A small class-conditioned image flow-matching model, trained from scratch: trained on made-up waving flags.
Rows from block 7, named by matrix and row number. Rows with one number belong to one channel. Each number is 50 + 12 x the weight over its row's rms, rounded and kept within 0 to 99. All counts start at 0. After the name is the row's rms in percent of the matrix's.
# convs0: first 3x3 conv (model.decb.0.1.convs.0.weight, 128x128x3x3), inputs 40-47, a 3x3 kernel for each
# convs1: second 3x3 conv (model.decb.0.1.convs.1.weight, 128x128x3x3, transposed), outputs 40-47, a 3x3 kernel for each
convs0.54 109:54 37 61 45 67 40 49 34 34 49 43 51 51 39 40 45 41 53 65 50 51 64 39 34 52 46 56 36 30 56 68 52 34 60 47 38 45 42 44 52 35 49 53 45 61 44 37 52 47 36 46 59 43 53 47 52 56 56 47 47 67 36 41 38 39 35 48 39 43 44 43 58
convs1.54 108:43 66 59 61 39 62 41 59 53 53 39 41 50 30 66 52 67 52 61 42 52 63 38 71 47 42 56 54 51 71 51 72 24 54 26 30 47 52 39 53 65 55 53 49 49 52 54 58 55 46 45 52 51 51 64 42 44 50 35 36 49 49 47 44 56 38 77 68 39 71 44 46
convs0.55 103:47 22 52 59 51 66 65 59 54 70 43 48 51 46 44 45 57 43 53 58 60 50 55 38 66 24 49 16 62 53 39 51 57 67 34 83 39 47 50 47 50 55 45 58 46 58 58 42 47 45 44 63 53 52 30 71 61 39 44 35 74 54 55 59 32 57 58 43 62 56 53 62
convs1.55 105:51 47 35 26 60 48 42 69 43 65 57 74 51 43 55 59 51 43 37 65 59 44 47 46 48 48 40 48 64 59 65 47 49 50 42 51 47 50 53 43 55 53 36 51 50 44 53 60 40 50 59 49 56 63 56 36 34 37 59 56 58 53 63 89 76 58 45 72 41 49 66 53
convs0.56 098:34 39 59 34 47 52 23 40 47 44 44 52 46 45 40 42 45 52 39 35 53 48 58 45 51 52 45 50 43 50 64 55 47 44 58 39 43 37 44 44 51 38 45 45 35 49 45 48 49 40 39 47 39 46 37 44 29 44 43 38 19 22 21 47 38 47 49 50 40 45 33 39
convs1.56 093:33 60 41 46 51 49 54 36 45 49 40 55 49 28 56 63 44 61 40 30 36 62 49 50 45 56 46 53 17 65 64 40 38 49 47 37 54 60 59 46 53 47 49 52 46 32 52 43 42 58 41 50 60 49 70 62 48 51 33 38 62 64 51 51 54 63 50 51 52 54 51 73
convs0.57 074:47 67 52 44 52 49 47 29 42 54 60 49 56 61 62 48 62 45 54 42 49 51 53 42 41 31 32 66 74 57 56 68 57 56 57 52 56 56 59 57 60 54 50 49 54 53 51 56 60 61 61 54 61 50 59 68 53 58 54 43 60 57 43 42 55 46 59 65 55 48 61 51
convs1.57 083:67 70 59 61 60 51 43 46 41 43 21 43 47 25 50 49 35 55 52 79 53 55 73 54 59 81 59 53 53 62 45 44 39 47 37 41 39 33 48 32 31 39 43 40 47 50 52 53 51 56 56 50 54 53 66 52 67 48 41 60 55 49 63 55 55 40 70 61 35 67 53 45
convs0.58 111:49 64 59 30 53 60 43 49 61 50 55 53 55 56 51 50 62 54 58 60 61 54 61 49 32 49 32 45 56 48 45 64 61 43 63 51 46 53 45 48 52 42 48 55 45 47 45 39 44 48 42 46 51 44 66 68 54 63 71 50 41 52 43 53 52 47 55 60 50 54 59 51
convs1.58 071:51 50 59 55 48 31 54 34 30 41 08 37 21 00 21 37 16 12 42 42 48 50 53 53 53 54 52 32 69 57 29 54 51 32 38 48 41 40 46 38 38 41 49 41 46 42 53 48 42 60 49 42 56 44 47 31 43 25 27 25 30 45 42 44 53 45 48 55 31 44 33 36
convs0.59 110:37 69 75 34 50 51 32 41 48 51 54 53 53 65 62 50 64 61 35 35 39 44 53 45 38 45 46 51 56 59 52 61 50 40 37 30 54 57 51 63 74 63 54 66 54 41 47 46 46 45 48 40 44 42 37 50 40 46 39 32 44 50 34 51 60 56 64 73 63 52 66 54
convs1.59 059:49 60 45 49 61 57 53 43 47 35 00 40 23 00 22 31 00 16 49 47 39 40 35 35 45 39 45 38 43 67 42 50 53 49 42 55 28 30 44 25 27 35 36 37 46 52 54 50 47 59 48 45 51 48 49 44 58 56 51 50 36 46 41 52 46 35 52 46 20 39 18 18
convs0.60 086:35 34 34 49 54 66 58 61 69 52 58 53 55 52 54 50 61 49 41 56 44 47 62 47 45 58 30 44 42 40 42 64 50 48 56 48 49 56 39 56 58 47 47 57 43 26 45 40 30 46 35 38 49 40 57 57 53 54 54 50 44 50 51 47 58 42 48 56 47 45 49 39
convs1.60 094:37 49 61 48 45 54 55 47 56 46 26 58 41 27 60 47 31 69 46 55 52 40 39 37 45 51 43 52 42 37 55 49 39 63 52 39 55 36 36 54 40 46 63 45 52 39 46 46 39 55 54 38 49 49 44 40 38 44 37 46 52 51 67 47 39 55 59 49 59 27 39 47
convs0.61 097:45 50 54 46 52 20 16 47 21 42 49 54 55 61 60 51 56 57 32 32 23 26 37 33 33 22 24 33 43 44 46 52 30 39 33 35 50 54 47 56 64 63 48 53 55 46 51 44 58 67 56 43 56 50 47 48 47 52 38 35 30 36 18 43 56 35 57 68 55 53 46 42
convs1.61 069:63 53 67 51 66 65 62 46 65 41 09 40 33 12 26 53 16 28 40 48 44 44 48 36 57 66 48 62 55 63 51 45 61 58 35 61 43 35 45 33 30 37 42 36 48 49 53 41 42 56 41 45 55 45 42 36 58 54 37 43 39 48 58 61 31 39 53 27 22 48 30 31
convs0.62 086:31 50 62 31 44 60 36 38 59 44 56 46 55 65 50 43 54 46 48 56 50 36 45 45 26 41 59 28 30 35 48 58 43 43 41 31 46 65 51 54 79 65 42 61 53 55 61 44 51 64 41 50 62 40 45 38 36 52 34 38 32 26 47 53 66 46 65 79 57 45 64 48
convs1.62 095:55 32 67 58 49 60 57 41 65 63 36 40 45 23 29 62 49 54 52 52 59 42 49 59 41 52 59 50 56 57 57 68 50 53 49 48 55 36 48 40 28 36 62 43 57 45 53 37 47 64 50 49 60 54 75 75 64 61 53 37 57 67 58 52 22 45 57 44 59 36 14 40
convs0.63 078:49 57 47 34 44 44 31 25 53 41 49 46 49 51 49 51 47 52 59 26 65 48 42 53 40 36 55 42 34 32 44 49 30 49 45 32 44 41 42 49 49 44 51 47 50 35 35 33 38 41 33 28 35 26 39 51 38 50 44 48 29 31 40 43 54 45 43 52 45 49 48 48
convs1.63 102:59 60 46 56 59 41 49 47 34 56 23 41 42 17 35 63 34 47 51 46 49 53 57 56 48 56 50 53 58 60 45 51 47 47 39 47 42 32 42 29 28 31 38 24 34 44 50 44 46 54 46 46 52 49 58 44 52 41 31 28 51 44 50 58 46 44 69 44 37 64 42 40